A small audio captioner, trained from scratch: encoder widths [128, 192, 288], 10100 steps.
Rows from block 6 of the audio encoder, named by matrix and row number. Rows with one number belong to one channel. Each number is 500 + 50 x the weight over its row's rms, rounded and kept within 0 to 999. All counts start at 0. Numbers have three digits each. After the name is the row's rms in percent of the matrix's.
# convs1: first pointwise conv (encoder.blocks.6.convs.1.weight, 288x192x1, standardized in use), inputs 0-38
# convs3: second pointwise conv (encoder.blocks.6.convs.3.weight, 288x288x1, standardized in use, transposed), outputs 0-41
convs1.136 091:450474536241498462520525541575425497481478467527397418464449455508547557515488506491527578417468539463525523469610485
convs1.137 084:461573469512498508416565525548473529459310499572466517550390536557429493539500460460488462446491607530459515469547472
convs1.138 096:337549532480570434506542474572536516521449568496551541448471529545529516485513484496506445430502463453539462425475528
convs1.139 108:417554530477549428514436497482507581471501539467458570565424530590507503546476470566499558541542508518499488547577521
convs1.140 100:510502451518474389548559492525499435500360526461531527430538628470508561542537495489513603482565478527467380449458524
convs1.141 089:466504504570481459519468479515573567499498543455544522424571481539463582490560447525447538539514552473567428465491459
convs1.142 098:502546545490544459583549551467494466471530532531531505503431434612503546468578525604494588528409473513520465524591443
convs1.143 101:568499576545572405500453503491326547496607540506583473503505482463488528491454496608571543528438482543499502507440439
convs1.144 106:399445487544488518503506391458436489557423484529487525548584422450390571477454435583520486468513552525521522410523525
convs1.145 095:483542461486558519507502607462549417476484585522489514471460447501507541433497539426520459515573524476496564545548518
convs1.146 102:529534507442524547471455497442453608531447628657394459445470477550474464393526422398556505473575544486463471440470516
convs1.147 093:462485474530429612552453535516534490451597505498514485446483568491500454499452485443529463511477434535503534541540455
convs1.148 103:500428533548548632445509537475608536525477541513529439544452554480415503438491574426542488511555436623455479527496474
convs1.149 109:519547428522532535419478550579443458487522588490462533561510578590571562504442620482552492542465511572473585467462549
convs1.150 096:434557485535417508468555544503442516442438482500492514566453496518438594455478501575557501467506443524384503424547446
convs1.151 091:591536365508520503498411541503566496571445511514408465467496466584578496481577534535451567499405546503435469547410498
convs1.152 113:527557473525442523499493472498505464433534516529474610515335412495549468496571436452502494493559471443487555519467519
convs1.153 115:376616542563517505415537516521456557458510526432511478519512503545463517500579475473581495527504469391461537470537498
convs1.154 108:476496474546453490508532492505482420518600513571514522568563537433500493441490470492459450421488471497465457560500424
convs1.155 101:537480427436516486577463540457615475502495581561478468471433521500565502518497591419423545603513420530502348381559473
convs1.156 108:423589629456494478566471444541516497469505513474536549492537478498514430519482515560555488475504522553526496543500396
convs1.157 107:427448518539478440489505548540432467527501493429521511578561511476618404467417575509458506532555503546542563516487528
convs1.158 100:449519445566481501490466608550574513522408567591447483383461522411427451471526496480464525576476542527417502583494488
convs1.159 099:548469518412555497520496566505488463442485501519501511396399430481531496533507483537489496477552461510519434527454538
convs1.160 099:539529512508577563427551526560491452425422508449561469570514508508482549504346464490516509504480411605468508593466525
convs1.161 096:558407517462507552535452424410488625577419568521486478515538461472514499531529448544454497559310448511457462441518534
convs1.162 107:534495476568485489516569494416515500464495441505468494563517492497492469561502567540525519530543509500490522520583592
convs1.163 094:510466521464495445477547485501563555535512480445447556438514505511463473468454566516508562593456534481549550485450483
convs1.164 088:550569510587485509491468492433472453537506502561453466416531559545515510437400469504454497588494573485507506450572425
convs1.165 095:510407493540427587501439492436525503444442463395527528399521578484435543501445525504408503501456454448482474562535480
convs1.166 097:430473484482538548535487540567577550477470555548494476543565601492307509510457487448640476508559492503494444473529547
convs1.167 092:507469463510542569516551496484542454430592498583486510486477492504511547439522525520524502458421588622506395439520539
convs1.168 110:533491513491531502485542445428603525481431480546565459454475524429575441471650485435533488424566447501545560492382518
convs1.169 094:489500454506485540503489515583586432527588429511482548439512560515497522521483450525438415581512460442432506529542495
convs1.170 098:544493449508506461603573441584569548484478492562452560537433543464486467444544519516480417537492438541484542493501435
convs1.171 110:409436446611536500468462510592496490556461553438510480516501461485456553529452512404521435526428441471497532502500465
convs1.172 093:509539439593488443585505540555505491469509535526417540481455466438506512434535596491461442493488489520525531407526457
convs1.173 097:487492458566533499554551549479413474545509502493526535460484544532505472446615476545551515480470596499494496483500504
convs1.174 094:485521603485490535496547534500496469535516415422424445453447466563445527432500473525485487514493633466581446616497557
convs1.175 089:486554493512573525611522464510658477483451467479495495503592464496495447515463543468497392523517529519522564483498472
convs1.176 109:541496504454478503631500466453487477535472534519492499443583447582433496480619442501531474337542446413589554457455477
convs1.177 096:485393471566501486516526510493538515511525532593521554423540547569514463480489529571558503430458499531561516461486466
convs1.178 098:539527519487502531441526543459474591499556520429541564470455525544579460537476516476462511517467508516570411608476551
convs1.179 125:569496527524559574561426462604605516514493506540521493457443519562510490496467544642504564449537592531564386488545407
convs1.180 100:527472497510518554479420550434475443518554540435524487501492392516461601532512562540420499498468534500426622468509574
convs1.181 103:560621537567462503459352457498468496499499495497524547482489517542489536520609473519621547461510565453602565436509517
convs1.182 103:536504446554426562509629526371494522516584528533476472519528516483468536498476486379504564530399515488427479545463565
convs1.183 111:502622536450518483483523439475457472522569515522402506471446511537391433480503528542415549474416488529467499507499526
convs1.184 095:476505557429605598487506508505541476495567581528434567489551534409433438442507480482441462450544659435490493521511518
convs1.185 097:557607523555533494469523499492523476483523465499447522454499490465552430526485486394416546620543440533459368514515462
convs1.186 086:534456545511531496493528600493368534478495484398400513514524531540549519499478472485486489447547490450497520477594520
convs1.187 105:423520479583468503523419414401470496519571438534463616527461503459441480454433433434587418560492451498479589499522511
convs1.188 098:526510543398589506572512534455485538443463629473338557504467594484422450517436374494539387507497453585439514496571491
convs1.189 089:506569495557480451474424455527485466509448534529460462457574514470459474428426459446483465520516417474483496567518494
convs1.190 096:506492515518562534496539534489544459483555492517499505375512555544511491551450436546510629490444502568333660442446590
convs1.191 082:435512488503529462528581521572372532563513484528517528412513513445516514457490426574551499555488502461576509483556528
convs1.192 106:498565559511510607527503486457501516562573447505500508516516538475489564526500442363517499508543515513524463509536380
convs1.193 096:464603572575534469413434450515542468462550444484472471436462448452572453465590479568613452471492566536456445492528433
convs1.194 101:436542501395557480535485527607476532546506556594474480467526458514524445483501463486487541442452526530489482501511462
convs1.195 106:475497571481495439454438536517500555473484426536497437419497509471481428570606492519530551526523541615435512509452494
convs1.196 092:436424441459437526478545530476454525451556573506601449492510533435541571481440507532402455458551503504480533497441557
convs1.197 107:488560500535467507436493538678458435436516492448550567471478583486478497465457553482568475417486562577457499465501465
convs1.198 091:545530523416440564537694485405548449577412529505447442519470505555541474444450449467454493534398463569467556512476510
convs1.199 103:442503511445418598504557488515440508454461542482474543551533508421498518496518544388529541479437436403402539541442452
convs1.200 104:442499532476486584563495510508507485466549540483513569529474505480593512466518506478525533497511579420601446504541499
convs1.201 105:440504514563580516435497532429488477477449483576535473568500507568419472473633573495379571444633527528477538476500438
convs1.202 098:482552502567621513499491657444384519457481491532472509450521485452403601510529449589547507458548539496526495467545406
convs1.203 102:523407486543585492486409555521497546572438483420491503491478541479460530502509522418543509555615451440544501459521431
convs1.204 088:483460465398477435508507475542547454490535495527497388527471503563439537549561545427557564475517626530452506487415452
convs1.205 105:491567472481438510462451469538487498546510513476496453526528404496519491566491473451475480569528484469525531506559585
convs1.206 095:548476490436530547499462550514500526508533448419489509422459479479518516541546516436583522583527497504464562494512568
convs1.207 106:467413597494459518546577496517482511509456507478503485440552478577523494575471456540560476505516511443537473538418482
convs1.208 102:460474503506547478552462481509539469478439487404470593560493400524547513530611455511524494383549481459513414522356489
convs1.209 096:462559444533607438556508520499415427498503515556483433494422507488501453483458487492527486528510503466515588400444454
convs1.210 092:483357520587465462546452431549471511547506547529464537416560496489513522597441547487510502560485504411535528512558574
convs1.211 086:490471429588520479558464500504533527482514508444527447404461336517515519433463559396491582572503524510511503502487465
convs1.212 100:540451492450427547462445592496609470495604426516618523527515565491518564411519536530442524503516604483378508467498418
convs1.213 086:520416472390533492361501501515581536451582524489497561556438518411510495525466436509479510540533469517489455527438458
convs1.214 093:527472456420430529497476531538464456450455528475445630543522430496447499529537506445512527471405614654520491487519557
convs1.215 113:502555470542519557500609452507481515458595490517560380505494527452432435434466554441433510508479493545530576492475495
convs1.216 090:444607468440468547534540515466470500528612482526447430537470406493567523412499533495391451606477509484529467483473426
convs1.217 101:511597525530484542456476497561485508494544603542548477537501500411495537574499501556517435559432536519454505470478599
convs1.218 121:545530514498439571516516492491516422488567515566380497432468572496489502526535501504533566550543531359451407528479401
convs1.219 087:542435513535544421478445433435468483568451520563544490473565464549442517571486484532589557490489437503456484459496480
convs1.220 095:522574542491452604417510515468469499459469495454402545500512506431518453474644431424604529570528465540474453480509494
convs1.221 101:462506422507510512499426479418550578498529412511548420558497461435405472549536580542470467407446548577493480465499440
convs1.222 105:540527573459514542538419498472475530558433538519518472531416476584468488483526447530542530563547511547509573463519513
convs1.223 095:549488475514448594426561502402571586529446498487397516431532492538615441492520506387503399556404504471513544445536488
convs1.224 104:508508457483455480524422470489485515427474482461574530489438499499556431482438473480430506533533492553417551504514424
convs1.225 102:434528617580504447491514566530536520552453499509500450510543555512527467494360566424505568557479550457565452520485430
convs1.226 098:546488489420569542542599436478512422486494556413481513565450480583505483473562515510444566566469531478544438502525512
convs1.227 109:572563437482547469511422500392491405482544528509643418483477510637511529570455475476444497482471505539478595364565473
convs1.228 087:515515466444496517499458480532498564433511500538558508424475494452443539488505484575470472507527536456566505487503526
convs1.229 103:438542439470419544500471532472451494486497560614495506515551498496535480453496417549580452469451443594470492494465618
convs1.230 104:475549559440413523427492444465446490493390468507492475491620429569518526468447559485504473470493528560524524495501495
convs1.231 097:395455522482490467571487515482547537570422480536506504357461431499485450457508487429605630479539569573544513492428406
convs1.232 108:490478530460581508524567451521483461472463412593508531454432561493511515455541514390520462492449577433444412563450528
convs1.233 097:507524541527549574453501617462537474573402478526511371533556477470474442498538410417589520537534423561492545460466487
convs1.234 112:524489502540573533578492551420544523500496537509603512567463507500529485601609499581534422437518462565548454590384426
convs1.235 099:522530433528527375434505446491462524455557551530523436502522611481475494377393510474390493516455570617515590520410542
convs1.236 101:430502478446418476507477427513443454479486409504498507521525511462547470516540437500604414454526522451467506567556437
convs1.237 108:493540419545505532507441512574525632472509568510474615429439504568447495486555477528418545416537521470502572465479489
convs1.238 095:551505475466457580512561539438486517545508429571513509494473505471490410446575545555513445376376435535553419534562515
convs1.239 100:622489505565455376640537565417538529516450497494455486593456467480457553471513436414412474516557494489501491534460372
convs1.240 097:358578549537509430441579482619502528570455456366461510528461540480560512583615469522433583466529531551520602538485515
convs1.241 090:455486530393507549519431560542501509519466494534515564545547492504494560521600520590504495506457436445493466414491439
convs1.242 102:476494464556457487501511524526510522459490474454524442513581484533414502482521584544406499424408401500586398484597507
convs1.243 091:501479437501529435460474404464495523537527489495528592468432460475432546552531509439452542507522501603546510509392534
convs1.244 103:467433629521595535508471503394419553502514502518498514474529542582478513532523492474435436478388601631515534500561526
convs1.245 092:531460530515484411391461551495485596451492501476489528562461530506569468555490559471508413626526472513561492491541398
convs1.246 101:538503490505500428585604463483536547429476527503513438430502530536548522497493529483489486596503477496567531491508447
convs1.247 102:577592517516481458491490503518364391559441563501536549458470497458420511439543446502484503379505536477462529524430554
convs1.248 099:479506496427481562567520533470549513493509538514527561517556515603554520464612460436500501493565540435489400547475373
convs1.249 106:465492459512459538481448539498506461544494601455493468483507538470522540577503483630553519607437455522434521539491559
convs1.250 099:484518509487512409516430511455414525432572480535536473554536505488545488485468486527504466585521470548558530554525453
convs1.251 100:455497498472513499570548495470493476591395543538511527512545457484523478446605536524425506449471459471508455445481519
convs1.252 084:434465522458482537499544456469551538609466514549563507479485491516523490458474494544487493425407533514553408536448530
convs1.253 100:589521426482499492505511461489651518563518382525468445402349477448505504550405541526579488639450478490581478514508489
convs1.254 093:471500515515559501495549493443451492423474473474533507441483483553460519476531447434496518499501524538488514444519590
convs1.255 104:479534458475515492504421544592438441491513622530548394489557432511582487574503513495544563420454437495503551450387489
convs1.256 103:525535479436510460512503572420509469611486454597503542568495494479531517478424442514579523458518522406501555579536474
convs1.257 101:505450515429469520467502439521474476605458478601517436627491504513564493599488590504461474512377578524470507455487512
convs1.258 101:567514429508477563456393453484545478567420529524542472479542541478495510522472535535534484497556522503544383485476446
convs1.259 098:504446415521527457535511485466442541508561524536477464437519463500542475504446525498407396543407481530498570542538538
convs1.260 107:426485524464532508496469399459563488456561436541616569437548473514577445533502588555464499451619546540436618533505434
convs1.261 108:431422414498477501564544421551493496478535420534503531445517505509563559526534485470446459425456581496512443482493525
convs1.262 090:558567535504536437480434454570453600502582504611470485426467548442477491553546638456508554392506558480479484495531514
convs1.263 097:476527473525423423455468451457632446461444465394514505518511505491508407503493400454493453470468476566621427488554542
convs1.264 115:466492486458482559510516481366500518508505494419526517536449570405479558482505520546580495632532479462402533619523521
convs1.265 093:485512571530530450530540574427516485505557464585463470523550541504567526495468476484443475580573456594544507404514524
convs1.266 089:426504447582559529502566509488464512512543547455496427530473446484571613532428456449470515467570505598599439450498537
convs1.267 099:574472478496522439495399524552583563619522462526481496413445503485433425551427481446423491409440498527522465539552489
convs1.268 093:526501494531535544501582401513533522526460621478502480521464551519517424479453414516533498502519537467463475480374558
convs1.269 107:501439496503536516517552514595544581468553553427503487552428567515443527493627467487406458527582514471423433526459482
convs1.270 096:381488522484462530456591512559421507394514509455495489469499483450526466577493479474523507521474501544585541571447567
convs1.271 090:535496507458431461449532485586594570549546504504489480480482544520469526453527454469564503555458568455511497418553453
convs1.272 098:432501446426543596493452587498548488482524560529455502531426510515467509505412466426433462494513508571411562549498485
convs1.273 096:526492545541533510491527523493435528531522475543495553401505535469395483553492588416533481501686473433470550422459627
convs1.274 093:508509535473518597398473485439498498481477562473442536431463464442583505486480426474491501563462509539533580520415488
convs1.275 109:433498524409414543499466435454557500495405481472485511498539451444525508438483436521481453394463500411433561484522398
convs1.276 101:463365480525499562474521539605521512539382449487518572449493537502540536436422485423508501484633508425493477546534467
convs1.277 105:489495511428453466518420537540523492542357545495515487504490419374492411524520460569520464490489470521440561514568413
convs1.278 098:559492460444496443450416434549535456626470468400522584511515539525479508467696495442552515355515525553534547493460411
convs3.136 106:531557554512546544449548446521479509475471509514482503498507432518454457472547526442496453482427526472441534629560519522465444
convs3.137 101:450474496523625574532475560581449505529523446479509519558449422481467490519469433536446484516457468521470430459560529518479570
convs3.138 103:591523446450540440486500478512484508501431532462445546444478518415491458438419533388531564490462438540508458481454465470508516
convs3.139 101:473508510548533496496494550443592507518550545550520494488478570498498472438476455406581474469572615467581638527479479474463464
convs3.140 092:605515451471387490522496449495414524502524441530481461602512516526554540364451491545510554571485550565506559557448520498521460
convs3.141 110:451493560454491511551391569655534432568501401555477479564493479460583440531501470555495506460494430509528449543546480547507450
convs3.142 095:535498551481471482501486408565500532514518476455528496505452549515470487527477553520526512499560547591471561491482426493559574
convs3.143 094:547550528503472523511413554571423486429507553478575517544499498504512462483482432535499505525495431437599504481520548484458494
convs3.144 098:590531572471516504494414354514452566490538586488537507416523525521414459506390558567595528537541549477472484561438584486558617
convs3.145 099:484518505509501485551527550436631512573579483522502560485519536507469547556533526519492436515478497481524455513515562501512563
convs3.146 090:472493558507583487406523500503547482495410481544540549551506545488477496558485510497571541450463535522517510476491517510397499
convs3.147 094:486552538549514478497458566479508527551489423488492509418414520582574437548502488562418434589528479542517491518543493474484482
convs3.148 092:549469507420478489523513470550492432507340548479467463526510608494441419461533480469526543519547543555557501541546516530531544
convs3.149 091:593501496474620492527544440510455467460451530513341490430468443492552534452448419516460482546521579536574487571573551484561497
convs3.150 128:489540502550558549476508518399569433476466563502534470504481587495554513442576581475509422494459462508483525538539496508448498
convs3.151 099:525444463535497548624458466484453554569514521518413620643581485494467510482437402537512506463518477443521532561524496479487500
convs3.152 101:524556473529476500455508468492478520484518622487495544438471585493512474425461532506532504446527492463477497525515512524501480
convs3.153 093:541527443497432517458564496515406427521414551551491484577561548506517477466456436427534499469506600427491473543518573493488397
convs3.154 104:505598619585500410469512493481553530481493537545522473542513378583585504462522566561584508358535430506515414512484535633579501
convs3.155 098:544523536396557565559448497422503531479477358451336479477485532538399530562492472464572488479478491493470510517419548487493463
convs3.156 098:390460477475466387480480461488421398479423554430507567460584534407436320443429428488384500501525471444442472455551642530541507
convs3.157 096:447475563503483554585501523437463448538480576522451464493457493475521504468480516500511453440519487522522493494480481471523477
convs3.158 096:417466455469379488507496418574479491540489471439471606448513537443490421486510464585512501534505657433658481582463438454479477
convs3.159 104:499454519469558466420437480501454440544480485450532492543538403472439467504537463383514484527486448491393477479476393469492461
convs3.160 090:589481403513555425521587465579522526493464564449504531502556488510457510468525420589462429476560428458525366483450422412509454
convs3.161 097:478501545478558477531501524492413529508476473507437447478577598471548472534476482515483502487473507457439436517464539515482561
convs3.162 099:496496472536472568495617572433520471467541481457444529404613510515499524561511592474414487439532520500488425579534425494548563
convs3.163 106:496564555593467573468504537524579504416483465439402577426510524561415454505519493485465498490533391545499470454617470459506648
convs3.164 091:539580440400500520557462565544576495467467618487495535578487440443560458507615570510551524462518519542490459486435508522510493
convs3.165 095:475438529545479461487538407457455360443491509442534507591409493520607517527599426506420596551466440520554484455513451447533513
convs3.166 105:529524385542518559513495568523497554404577463455466553473464469482471487658522518439497516437485519572498466480512433464468543
convs3.167 098:522500490456587495548466421571467514466545482488585414556477398413493480452498477571557571507535518439529596475447585448550450
convs3.168 098:566396552512471473467428573519521473550557428518614521418469411490429495462542520434494534418502522455635450484484449420406508
convs3.169 095:472507517489467561482537453534511444534511524460461591481552477528568533562487418517461496528488451504451458470521490560513524
convs3.170 099:528479516433467449457574561459434429533488531462494466520597505492534547428442510522484558522498505456399511486513503473447499
convs3.171 102:474482482480553500435520439554582471455492495570487421586438432437523514457490429435454484545367550445450537486505539555408560
convs3.172 086:506509475542444633405495556482465498568447464403535459456480491426540495485483459507450501488481535487425539557566517441504468
convs3.173 104:434435421438481396514506528564551404493530444567535521504528450590422464482504550515540456499436447500571542509478455387440534
convs3.174 119:568561520519495493498522443382501563576467479479485464550478574473490499490525513496513456405539478498484476528494466412502467
convs3.175 092:569573448595471517437516595553549503441490585475548515472505526419519566494517458485585432511552540434421473493521421452499545
convs3.176 101:503468449505478565444521521466660443648556525506497384546629461431568485556397535533481504502406492434511546521529546554442520
convs3.177 114:439527525521494506483515420549571662462483489493436466484485474461570580533509504492507502444452476473507529480532532490529549
convs3.178 097:421498480475417430437448482487505434484436433465465484526543438489514500550551479553425432573592587425538535452501501437510585
convs3.179 099:515536588510504593489460456530487509513585412546483500487515494499504469496576483491459504478518574531530463463451441508511349
convs3.180 109:519526411520511468452519495459518499533485446548510497504407486495504602499500440468569448549454509486534528468497519430440510
convs3.181 094:499418446381477466507555565481453441511386541404498507477548497493575487446442529575536489582528504476534389514491431498545508
convs3.182 109:518535496452604477437491491405489475475459597479537517467499446444456466509524404505557374520516430531502467575441526418545548
convs3.183 097:526664434526491535525517540551476488448570504474504484599464491532434450434552552481492466510487565480496551568481468479536552
convs3.184 100:580510582522464512527439470509424491490572516489495522457507552545483530515570494523494487539423469491624481528442534475496514
convs3.185 116:491502474410516494418500525560689551471573402557476531534496450531484590537554502463533533459481460561509431461506547485443444
convs3.186 117:493458466490576504510447532576470523488551399497548505488476474527493579512459471518480505490501519583555517399500566490522515
convs3.187 096:515431496495456558497482472435517516442448487553455417576457439501590570509534514500502459451485504554470505555521540463430500
convs3.188 106:529500521359524401478486614501454505491466539496509428455471585489459465471526567430476498553550478402541546497507548501405503
convs3.189 096:505558536512504485440460481448431468474392454558483554547380541442500518452491487525489489461483499545561535498532580562523481
convs3.190 106:442514536482508487510495554476518532454520436515494591440504553518448491481533530519549450498485463480449530445487509515558528
convs3.191 099:472442588455446539502483534374512548517437456504485454416412516498532582555540536453532494411401564559488466449498450481532493
convs3.192 092:466550519528588431561468509537366485417463498441539635515498382471405571572504479437490470519474530479592592527473474506499440
convs3.193 108:445512461443504500428532497483604543571488632550453542358509345501456510573438552529468461511517470547499461478506451524460501
convs3.194 107:536464465478531411483479496501514544475497482540525592460458460459376494522581547394531596472595499488567538472508551512542465
convs3.195 094:652511407561521474439457502505423445511449511529527531473482509513561569496563481539509403449428490496469489511435556452546501
convs3.196 092:520463470544358449457510557456493545440464542541471383430523475546511585540563449507430539504522474498530589500465553532517529
convs3.197 099:557392586498549575515432554484477456530552545516476583583506442498613449492448508503567498431543399463474483480557583460518665
convs3.198 106:545522455523457465636512573446501548526501519509482504503576456468512552491499469481617468488528538575470428492521577367533522
convs3.199 111:503419531540450380528571514428493492449485432458498470505517490470618478493541522553537582550592519455575556441445509491537483
convs3.200 095:523451526562463521498569560507488529549506583395548417456418472416515432522476540472536521366484497401552495555413553486555465
convs3.201 104:378562483532515585549519531538443484479464407503534648460516499570392561601516467549497479481512524388457390483505498500534440
convs3.202 101:440520545585426535539521499495495383494525451482443486439493511487527518563522556490468554636487498656479446505550522506584568
convs3.203 107:465489492604425487451495568470517536497529396538545492359554455524452485551488497520489483548455504550490582534488446483523462
convs3.204 080:455494508503470547541431560491477456532565561485552475443587527518578496508415439593450526470566527490503576515541487487568500
convs3.205 094:532494494571608526482498427488461527626516472580483417508478475482450521502495514493567409508424510525478467502455527541465414
convs3.206 099:551544466456444569473508382428396521579521479372481515481507474535501545510467493567585563559586558484525463441571504388522513
convs3.207 104:438605456469503517457547548444557495504429517464421512450602429531596438493664461532445553484580519554485394523468451522444441
convs3.208 100:598532567490446483550487543555449467513439568544433407496520490535496479535521548491546383576512529579453568488514472585481494
convs3.209 095:522511545408545459431571464491427448420445575452499442502492468435515572482403530416504404509417500469442465543453500583509456
convs3.210 099:495495535436498595509419505469464499519524551433543476541547520464556529484527575469454509545584476578565463482477578487421547
convs3.211 118:499493500507516509560484457386540464531542401512504525446488565506522436547499519518511415631456522493543527490476517510490587
convs3.212 105:579506605539476473536497555434519539395481475433510472492526455496529511502561505415461533499511535497491546550520489455514562
convs3.213 100:441497519474496457461576510495480502498477506497513492430485436533428485559485605502482442499407488536556563490433467471497562
convs3.214 102:542551491468493522494498535459499508400513521511442547504526472544427425481413469483528545455528492437420424565534417499540514
convs3.215 091:512542472464523472592517480506487481448534439548485478540475546500512561538485503515569542488438625573443547473514478524478432
convs3.216 099:507451495520566455574553448550406502477525517413370462565440526471477464557511514543501464406502424503497466485485571458508523
convs3.217 100:452484509564530503508482496438482614504450454431526390496480536464432462412504475504466626459474565482334466483486509501477494
convs3.218 098:510509488498453432509530465448478483459460491502655590475565516512517445491459633506533512522551452453546552515537529538502484
convs3.219 101:522562448391533542387521483472605480491449544472514508518515472540545425508564485503465565459487517462433545444520497525523475
convs3.220 108:495503430509441499530491456547449405567488473497455523469533459531390487537490485499425512558542468462472501455506433495523516
convs3.221 106:565542528499502530421468606576421491400449512584560605452527488451611397441616498505543547451481471507549426566531519565580489
convs3.222 100:456547446433521483468455499601465417509521547518491452548486471561552509498465498468489548620443515546524490481426471480480575
convs3.223 121:514414528478556509423536458397519678469467458574495486480433458523438590462471509503533538564524482451455435501514469556467459
convs3.224 084:544586464426413456472462440495532426462452482425494474485370427547570384496582590544599466486527506468425544521448502458507435
convs3.225 096:433477445537528493467475485460563595449447470427418472545534479489503477590546512582489567503594515529604519519610507495508540
convs3.226 100:515512442505600534525527407482393617491490521475490446470549470514525522517496532492486460543380485374482541493541503469491518
convs3.227 100:456466380529507421557540464567558539537538549521521416560363600524548507544469533507486504477446388541449411547536525516543458
convs3.228 096:504486562456512529468496388458493482461445542524530481616514483521427510487483495497477505472506528446474475517555470459503412
convs3.229 096:435508432514422426505551457559493499506452495524539415408511417564450589531587438578495469515528448476552595529542513490506512
convs3.230 090:543550579567469468586522452510478502544590427489589452487507550510525445506464572559513501510546512562461490565508514510515457
convs3.231 092:522596419515517515516547543527415432576476431479465542526537538460492381466457441504501498433459519472420429448589498482469505
convs3.232 112:449530538432538488473509542452537575496529502476492374489535524556534472602561478587509488590470462574462512495549456486525521
convs3.233 091:555574465509501379508478522436553526480456567537548559526556513465482546513420396487484394450442478455544450448512522575494514
convs3.234 110:462479543543432446538456484472477529493446445462470547460577484514499513503601565492528454568456515534455434487584504468558437
convs3.235 091:502513575508521457474582465470515477507522511511532481500601520493479535448612619516392519507553508441456601592505511422530474
convs3.236 098:443538470434544560563499544508488604457540500490529531526511541485556488531477566429439445493448506488431470505568486545524545
convs3.237 094:467560522553511513465437400503480450500441514558413435474485465475563617468480451543550528511502489521365504443493531540441581
convs3.238 093:498452471506452475496488437463415582564441560452503492481519398503421504479526447527548509585483456400461532445412495489485438
convs3.239 098:511507557510477479518516487436502551505438461550526468400526461489551490531577504535534507518576561521418464578551534462523520
convs3.240 123:487418517470525476412535547544403621560457558491493525544490609515546524510500479497521477493534450526486547539486450484476449
convs3.241 119:513555457559440558496507575416462506575548605466452439581524501482473496467506472501420503501527455480498477538484558550494532
convs3.242 090:488544496471517464455557480527448501586470479484523461430508504454475493441582472501432448408467418581547491448533437558539412
convs3.243 094:551472435551426508529465594494503617472519556517528512518559456494464577568602459452476479490583539532564530614514431456394441
convs3.244 101:521493479540472483518501442549506430455587477466537545427461493480565405506457523516480537494477499401490599577499513528502468
convs3.245 082:542508537532532488565466532497551473475502563589571447518531459398461514505607541516598467501564481444520498385597471597478465
convs3.246 100:517553546429541460420505500524466490503547582518578600516502567510492618473470401535469415563530498485528515458403486522452473
convs3.247 095:528546571557505556569473488485420474513505534528401524505544431511496507547492426548473523506495460479470491512559545564564490
convs3.248 106:475553554447527504487452473419558515537563558389399548372417544478489511422447556477609514502467559439489478489532499533547479
convs3.249 094:513506469547549453533511529564561542524509429520435458458540503487455506559494464570430572552498411490535429388540520480525514
convs3.250 092:545528496490503559490475492506510547499517525525470475364422505494609608536492494526475509558502511499599455495480514498502497
convs3.251 096:480452390484567555524511446480426569529449475508528395406517520505556511465506472489410501536479535465572520423524519534464487
convs3.252 096:508547499560461478495501570536405522509567464487525517424545494523476441484567458504458575439549482483461576495518484532571567
convs3.253 091:527571551550579524479488529509479563469562549520495568524536502455498515535516573519545628609471494614460522494558468525503582
convs3.254 106:435468557448538529513560453590488605514471544535416395511497428457474551584536591528417537430466549459496496522511493539564435
convs3.255 111:511493525523512534495488529584563393594457550501510479419535499526613449464505535506469428485437456538540479465523420485510514
convs3.256 102:463463560551548512410452500464473567449513534452450631512481492501497452508534487516535511631438511283485471483475468520554509
convs3.257 102:456444457527499495571510553537426534488426414418494464499433435527397594446481441463470492450494502517494493558482530580531542
convs3.258 100:419542513487504492496524514512516528497476473531621473554492429548539464499462604455495541506572544486448471465499490559405514
convs3.259 103:465458429519452437509507447500532501533476437483555543549576517473424553418510489477531489538518457499470509546507505595527546
convs3.260 094:419450544467386482468538493499554480528524562454454445593579586486495472452475432484483522520479451470469545508542489495574592
convs3.261 100:443455506549494576489450616544447429440568473497514454542484596500479502356652468478460425566495491507531499446497529588584532
convs3.262 099:493460433518449449552493539550570516416468493487499546504595523516512461538613546504547537481546534463467493496517480459510532
convs3.263 102:571507482539434551430550447471396470518393585579438470463407556535474470510566430549516448570461507513600436505520474483427510
convs3.264 096:472527493553461446457509464557476515495527420545508414487529514510393528530414425498554446514437447481472649476503461518535482
convs3.265 100:505585452432437560500493485532502564480512517524646487592530515524566483516416421561475514512549615490526474527445467536532513
convs3.266 090:503442536488729565493546498546477490406518477459552494474486459410581560527520501552601573527565611526413550506473484483504540
convs3.267 105:482451530486487558397481487451466543465605566592526468526466506486501449486502521526442458412500506589503458540539556491473566
convs3.268 094:513499452437513463558467616474487440457460592483459527520531474440429569557540536491446497496538561515419536483505543494542494
convs3.269 093:540495625450525458594513501539451491404476479511460419451494493501516534458571437457536442470448505543511623524466567445510528
convs3.270 095:531588434562489470417478516525520585430502457482510477454468598475473474466549596524453460526592461494434517526476486535553471
convs3.271 089:420547442390457489500486539525510622462473469511513470502568614438463544386473547482467539531535566405545464535514505487532595
convs3.272 093:506484415534563480406454616529468502593534454491589495404478439509559514481467508466467500492538488468558454529514488469478482
convs3.273 108:455406477483454503507513454571512430501469501523430396500602539453568396478481503461543465459541547497435536589433439462477499
convs3.274 114:463540439430503496519544483482458511480512555440514478526465490503424481454528508500462518492449482520472531495490460484484487
convs3.275 096:514427462498497439493520417461470485537523538572508523516504476590467450500494423459505618480500486528472450513423436518600332
convs3.276 102:449427561471474518553468500523545523549511529492506581582363599525396453500452561404500467522580453433395534513430494543481497
convs3.277 098:434336573526442516467488431485499503503444459480467521568566582527370493453516491479511483507506469519503406497461537575487522
convs3.278 095:432542525524571481465505483619570517458565453503526529442507518487375550519492496454520388550567510458573464453488568461476462